config.yaml
model: "image flow-matching model"
widths: [64, 128, 128, 128]
steps: 10500
warmup_steps: 2100
Rows from block 10 of a small image flow-matching model, named by matrix and row number. Each number is 200 + 20 x the weight over its row's rms, rounded and kept within 0 to 999. All counts start at 0.
After each channel's rows are labels from the 100 images, of 14848 (inputs lightly noised), where the channel reaches its highest value: "lies over" is the class under the peak; "strongest on" is what is common among them. Only what is clearly more common there than usual is listed. The data: rosettes with rotational symmetry. In brackets: how many of the 100, against the usual share in percent.
# convs0: first 3x3 conv (model.decb.0.0.convs.0.weight, 128x256x3x3, each kernel summed), inputs 192-255

convs0.66,236,178,184,216,217,220,221,200,181,191,216,216,206,220,196,190,184,204,187,177,188,213,193,167,210,211,221,188,237,213,202,212,173,206,220,214,183,178,171,194,212,205,191,162,209,158,223,214,188,195,192,184,189,194,200,206,183,191,188,192,202,196,218,203
lies over: rosette (100 vs 44.4)
strongest on: vivid (58 vs 14.7)

convs0.88,193,195,184,182,197,189,159,203,212,190,205,181,192,192,202,178,207,206,189,171,211,189,188,180,184,207,192,204,202,175,203,183,193,218,193,204,199,191,173,192,209,204,201,195,211,198,187,186,204,212,206,191,188,222,210,197,207,195,194,180,192,167,190,194
lies over: rosette (99 vs 44.4)
strongest on: pinwheel (100 vs 49.8)

convs0.43,215,190,219,192,210,207,209,195,207,193,189,221,195,209,198,193,151,208,209,170,220,201,184,168,199,178,198,205,196,236,218,195,193,215,206,189,193,187,188,197,202,195,186,150,215,179,205,194,157,211,199,167,175,221,196,193,215,215,184,199,197,191,191,211
lies over: rosette (98 vs 44.4)
strongest on: grey (42 vs 14.3); nine-fold (32 vs 12.6)

convs0.23,184,193,195,206,190,192,186,211,182,199,195,195,200,204,190,191,190,185,220,218,188,189,199,192,184,176,194,204,201,190,187,209,196,216,167,201,177,184,176,203,199,206,207,191,185,203,188,199,202,198,217,196,205,209,203,213,196,195,198,209,201,197,206,209
lies over: rosette (86 vs 44.4)
strongest on: eight-fold (32 vs 12.5)

convs0.61,221,202,203,188,202,187,204,191,202,188,149,211,191,171,188,201,187,195,210,198,202,231,227,197,219,207,182,195,188,167,203,237,187,151,203,210,210,215,190,185,176,198,201,175,157,192,210,191,160,192,183,203,210,207,182,235,171,187,168,223,217,170,167,212
lies over: rosette (73 vs 44.4)
strongest on: mirrored (79 vs 50.2); vivid (75 vs 14.7)

convs0.109,180,219,192,189,216,209,193,158,219,206,213,168,169,222,198,189,216,200,196,191,178,170,179,173,179,201,191,196,229,195,212,206,222,201,199,185,194,175,164,190,176,182,178,199,166,194,218,210,170,178,163,163,204,192,182,208,208,185,186,220,196,217,199,177
lies over: rosette (100 vs 44.4)
strongest on: mirrored (77 vs 50.2); vivid (40 vs 14.7); ten-fold (36 vs 12.2)

convs0.32,224,241,215,198,184,214,222,198,207,201,195,223,204,228,221,213,222,92,212,196,187,178,227,203,214,225,172,199,182,210,210,142,204,157,193,201,196,180,198,193,195,183,202,215,199,189,210,205,201,213,194,184,145,209,193,229,177,179,220,215,199,206,213,203
lies over: rosette (100 vs 44.4)
strongest on: vivid (37 vs 14.7)

convs0.39,203,190,216,183,195,188,201,189,226,163,184,202,198,196,187,156,189,193,178,183,185,188,177,185,213,207,206,193,198,182,182,195,191,200,216,196,206,209,190,190,165,176,177,187,216,188,187,182,187,202,212,200,211,188,180,209,190,209,204,195,185,211,195,180
lies over: rosette (80 vs 44.4)
strongest on: mirrored (79 vs 50.2); vivid (43 vs 14.7)

convs0.97,218,199,181,196,193,204,195,223,182,263,136,197,199,201,201,182,207,195,162,235,177,156,245,202,180,174,177,162,181,204,202,117,178,224,208,192,221,203,197,204,200,159,210,207,163,176,193,198,221,205,223,198,145,219,207,206,194,194,261,206,202,173,234,212
lies over: rosette (96 vs 44.4)
strongest on: grey (66 vs 14.3); off centre (62 vs 30.3)

convs0.94,188,179,198,168,227,194,212,202,165,190,225,189,195,226,175,248,173,199,186,208,197,206,184,199,214,194,220,208,191,206,186,197,194,164,200,217,178,154,182,199,215,244,213,212,173,206,196,206,206,184,223,189,211,180,206,178,163,208,142,195,205,205,196,212
lies over: rosette (95 vs 44.4)
strongest on: grey (35 vs 14.3)

convs0.20,201,197,183,227,215,202,234,201,216,216,188,184,201,169,205,225,224,202,204,225,216,184,200,226,215,197,199,186,188,165,212,217,190,179,226,201,217,168,224,184,210,191,215,236,191,198,198,203,207,205,223,171,219,157,210,209,179,232,197,187,234,180,227,232
lies over: rosette (96 vs 44.4)
strongest on: vivid (50 vs 14.7)

convs0.2,241,206,246,193,237,211,190,196,210,240,202,183,200,205,208,218,218,207,166,163,181,175,212,205,208,199,194,218,230,190,223,198,188,247,187,206,192,234,196,195,210,188,193,227,240,203,232,168,188,247,168,207,189,216,214,196,215,214,233,157,203,182,226,199
lies over: rosette (71 vs 44.4)
strongest on: vivid (65 vs 14.7)

convs0.33,217,220,173,232,235,220,208,192,240,201,228,200,193,205,206,169,176,156,193,172,190,212,195,162,207,187,149,204,203,208,215,149,185,196,188,224,223,217,217,177,193,187,173,241,185,185,200,193,189,190,161,174,184,238,170,224,201,226,196,177,202,170,163,213
lies over: rosette (90 vs 44.4)
strongest on: off centre (81 vs 30.3)

convs0.69,194,207,181,199,198,188,189,206,217,206,192,189,206,204,178,188,199,190,212,187,191,218,198,177,191,176,207,194,184,174,198,194,204,211,154,194,166,180,188,177,191,204,186,175,195,191,211,172,209,215,201,195,201,180,186,201,205,214,202,205,203,195,192,196
lies over: rosette (96 vs 44.4)
strongest on: pinwheel (77 vs 49.8)

convs0.65,200,196,201,207,202,188,193,215,228,198,206,203,206,203,198,184,164,196,193,174,215,208,201,137,194,170,210,198,181,182,192,174,194,213,148,192,213,205,196,178,202,187,192,196,210,167,231,179,182,189,200,176,205,231,205,195,199,219,176,208,204,164,198,199
lies over: rosette (96 vs 44.4)
strongest on: eight-fold (30 vs 12.5); nine-fold (30 vs 12.6)

convs0.84,184,205,178,171,217,200,197,222,199,227,221,175,190,191,215,201,190,189,179,186,165,176,193,174,190,225,191,216,189,217,189,201,240,187,175,196,214,220,180,183,186,193,161,203,179,209,192,193,175,200,180,172,190,185,188,185,207,206,188,224,170,215,164,173
lies over: rosette (100 vs 44.4)
strongest on: mirrored (80 vs 50.2); vivid (36 vs 14.7); ten-fold (29 vs 12.2)

convs0.24,212,217,195,213,189,202,225,204,176,173,173,201,207,170,225,220,169,206,220,227,221,190,207,197,212,211,212,205,192,189,187,232,173,200,234,214,197,205,206,204,192,196,214,192,191,204,234,211,178,203,183,224,191,183,194,201,178,175,185,231,203,185,195,208
lies over: rosette (72 vs 44.4)
strongest on: off centre (67 vs 30.3); vivid (62 vs 14.7)

convs0.124,212,218,170,206,181,192,205,210,212,225,198,247,212,245,204,185,191,208,207,204,221,212,202,224,209,206,210,181,212,214,208,228,253,214,204,179,221,149,217,182,216,146,192,189,212,181,190,197,237,210,208,193,224,222,193,221,216,183,199,217,211,205,180,207
lies over: rosette (87 vs 44.4)
strongest on: mirrored (82 vs 50.2); vivid (35 vs 14.7); ten-fold (31 vs 12.2)

convs0.96,199,209,179,193,189,219,185,181,191,213,188,205,167,181,228,194,179,214,173,175,194,197,181,215,186,163,192,192,216,203,233,230,219,232,204,201,194,219,215,210,220,187,182,191,224,203,188,213,223,240,197,172,185,186,216,188,227,211,217,147,202,176,219,208
lies over: rosette (98 vs 44.4)
strongest on: earthy (33 vs 14.1)

convs0.95,188,192,204,198,188,201,167,188,185,205,219,213,167,213,197,169,215,195,191,160,183,190,175,187,187,214,179,176,205,166,172,185,205,202,148,200,188,214,187,170,174,189,182,182,209,185,180,185,183,206,211,157,201,186,180,207,198,168,206,199,199,159,177,203
lies over: rosette (100 vs 44.4)
strongest on: off centre (100 vs 30.3)

convs0.82,171,177,162,206,192,207,210,205,193,174,195,199,218,174,200,153,198,159,188,196,197,197,172,190,181,195,130,173,210,192,187,163,179,214,213,198,249,174,168,206,204,202,206,206,167,187,256,214,223,189,226,197,214,184,187,205,146,198,217,238,213,185,178,210
lies over: rosette (97 vs 44.4)
strongest on: vivid (86 vs 14.7)

convs0.49,209,202,183,190,205,212,214,163,197,196,173,213,209,193,216,182,201,232,202,216,216,197,176,210,190,234,201,175,201,171,202,215,199,178,231,206,202,220,204,202,205,179,188,181,203,191,225,214,195,201,192,188,221,187,198,187,175,213,147,196,199,187,214,210
lies over: rosette (98 vs 44.4)
strongest on: mirrored (90 vs 50.2)

convs0.42,230,220,225,212,210,209,241,203,213,206,206,180,194,192,221,195,236,213,218,227,207,207,214,233,225,225,235,229,235,212,232,218,223,216,239,218,209,238,214,226,223,224,211,217,256,215,231,227,212,239,226,215,192,198,225,193,243,220,214,181,202,217,224,222
lies over: rosette (70 vs 44.4)
strongest on: off centre (60 vs 30.3)

convs0.5,159,192,222,195,227,171,190,185,194,194,194,172,154,175,212,176,192,194,189,183,184,200,200,181,186,181,214,198,199,216,149,204,204,186,187,195,175,206,175,186,170,225,202,195,175,199,222,158,185,208,162,194,175,193,206,181,184,177,187,190,185,227,156,201
lies over: rosette (100 vs 44.4)
strongest on: mirrored (79 vs 50.2); grey (35 vs 14.3); ten-fold (31 vs 12.2)

convs0.40,201,188,190,204,192,201,185,203,213,220,217,188,188,222,183,200,183,186,187,216,201,205,205,139,191,198,211,196,199,200,198,184,204,201,162,199,196,170,169,200,194,184,183,176,174,176,195,187,189,194,188,185,193,188,175,193,211,195,191,204,196,192,172,198
lies over: rosette (100 vs 44.4)
strongest on: pinwheel (100 vs 49.8); off centre (64 vs 30.3); six-fold (36 vs 12.7)

convs0.74,197,205,214,147,195,209,204,175,206,172,174,198,174,156,184,192,240,221,197,202,214,220,187,191,202,197,209,220,206,182,232,215,217,249,214,220,171,170,173,172,211,207,214,197,230,180,227,197,195,201,190,194,138,181,220,215,186,193,181,147,202,193,208,191
lies over: rosette (91 vs 44.4)
strongest on: vivid (74 vs 14.7); three-fold (39 vs 12.1)

convs0.77,171,209,191,248,181,196,198,219,199,199,217,186,201,207,200,178,196,202,189,204,232,206,211,214,218,188,217,176,157,138,211,199,191,183,218,220,200,174,175,227,213,192,195,223,207,201,209,226,195,200,204,177,227,185,177,182,232,188,153,239,187,188,218,204
lies over: rosette (92 vs 44.4)
strongest on: vivid (77 vs 14.7)

convs0.100,199,183,218,184,245,225,177,186,189,209,215,217,219,195,158,218,194,196,203,209,234,206,193,193,191,196,206,198,206,195,199,193,206,161,229,190,212,177,172,229,222,226,183,192,186,173,215,214,196,202,191,162,205,180,194,186,214,195,152,205,210,206,225,193
lies over: rosette (100 vs 44.4)
strongest on: off centre (60 vs 30.3); vivid (37 vs 14.7)

convs0.115,188,203,218,178,212,172,192,189,182,183,191,203,184,174,190,164,197,199,209,182,170,187,160,176,192,177,189,209,223,178,178,209,172,195,206,188,188,203,192,180,192,203,184,199,189,190,184,200,162,192,197,190,193,211,186,208,167,208,196,196,174,204,190,185
lies over: backdrop (100 vs 55.6)
strongest on: mirrored (89 vs 50.2)

convs0.85,209,206,178,168,222,205,210,189,239,203,201,215,199,230,219,192,150,141,163,190,182,196,208,197,201,185,165,201,221,187,195,151,205,177,205,185,214,209,215,213,187,174,200,191,165,190,125,195,195,185,213,180,158,171,168,202,203,194,222,213,213,179,194,205
lies over: rosette (98 vs 44.4)
strongest on: grey (46 vs 14.3)

convs0.48,219,218,219,205,233,199,192,190,211,227,203,226,211,213,198,210,203,199,187,180,197,232,184,203,200,232,211,176,201,215,218,213,215,207,225,207,244,232,160,199,179,210,199,180,204,190,222,192,207,209,197,190,199,201,216,218,187,195,191,182,202,172,211,192
lies over: rosette (95 vs 44.4)
strongest on: pinwheel (96 vs 49.8); off centre (82 vs 30.3)

convs0.19,206,189,196,197,168,197,185,204,204,198,194,200,199,211,194,199,190,194,207,204,196,205,196,170,189,187,201,193,198,202,195,199,192,194,166,202,198,188,193,188,203,187,195,185,199,185,201,195,206,193,193,194,203,199,191,211,192,197,207,212,200,171,190,196
lies over: rosette (100 vs 44.4)
strongest on: pinwheel (81 vs 49.8); four-fold (47 vs 12.3)

convs0.30,213,205,204,192,173,201,190,199,193,218,213,212,192,193,188,185,219,189,200,203,214,201,179,210,199,184,194,201,189,206,212,199,185,218,218,218,179,220,190,206,196,199,200,194,226,186,185,199,190,200,194,201,191,203,230,200,198,200,201,200,197,192,188,207
lies over: rosette (99 vs 44.4)
strongest on: pinwheel (100 vs 49.8)

convs0.99,215,185,216,188,219,202,182,208,211,188,207,198,212,204,210,205,197,218,213,183,196,192,202,168,207,195,198,192,189,204,198,176,200,220,170,197,178,192,194,187,199,205,201,205,201,184,196,185,203,207,212,181,199,203,219,178,199,199,178,187,200,203,204,200
lies over: rosette (97 vs 44.4)
strongest on: six-fold (33 vs 12.7)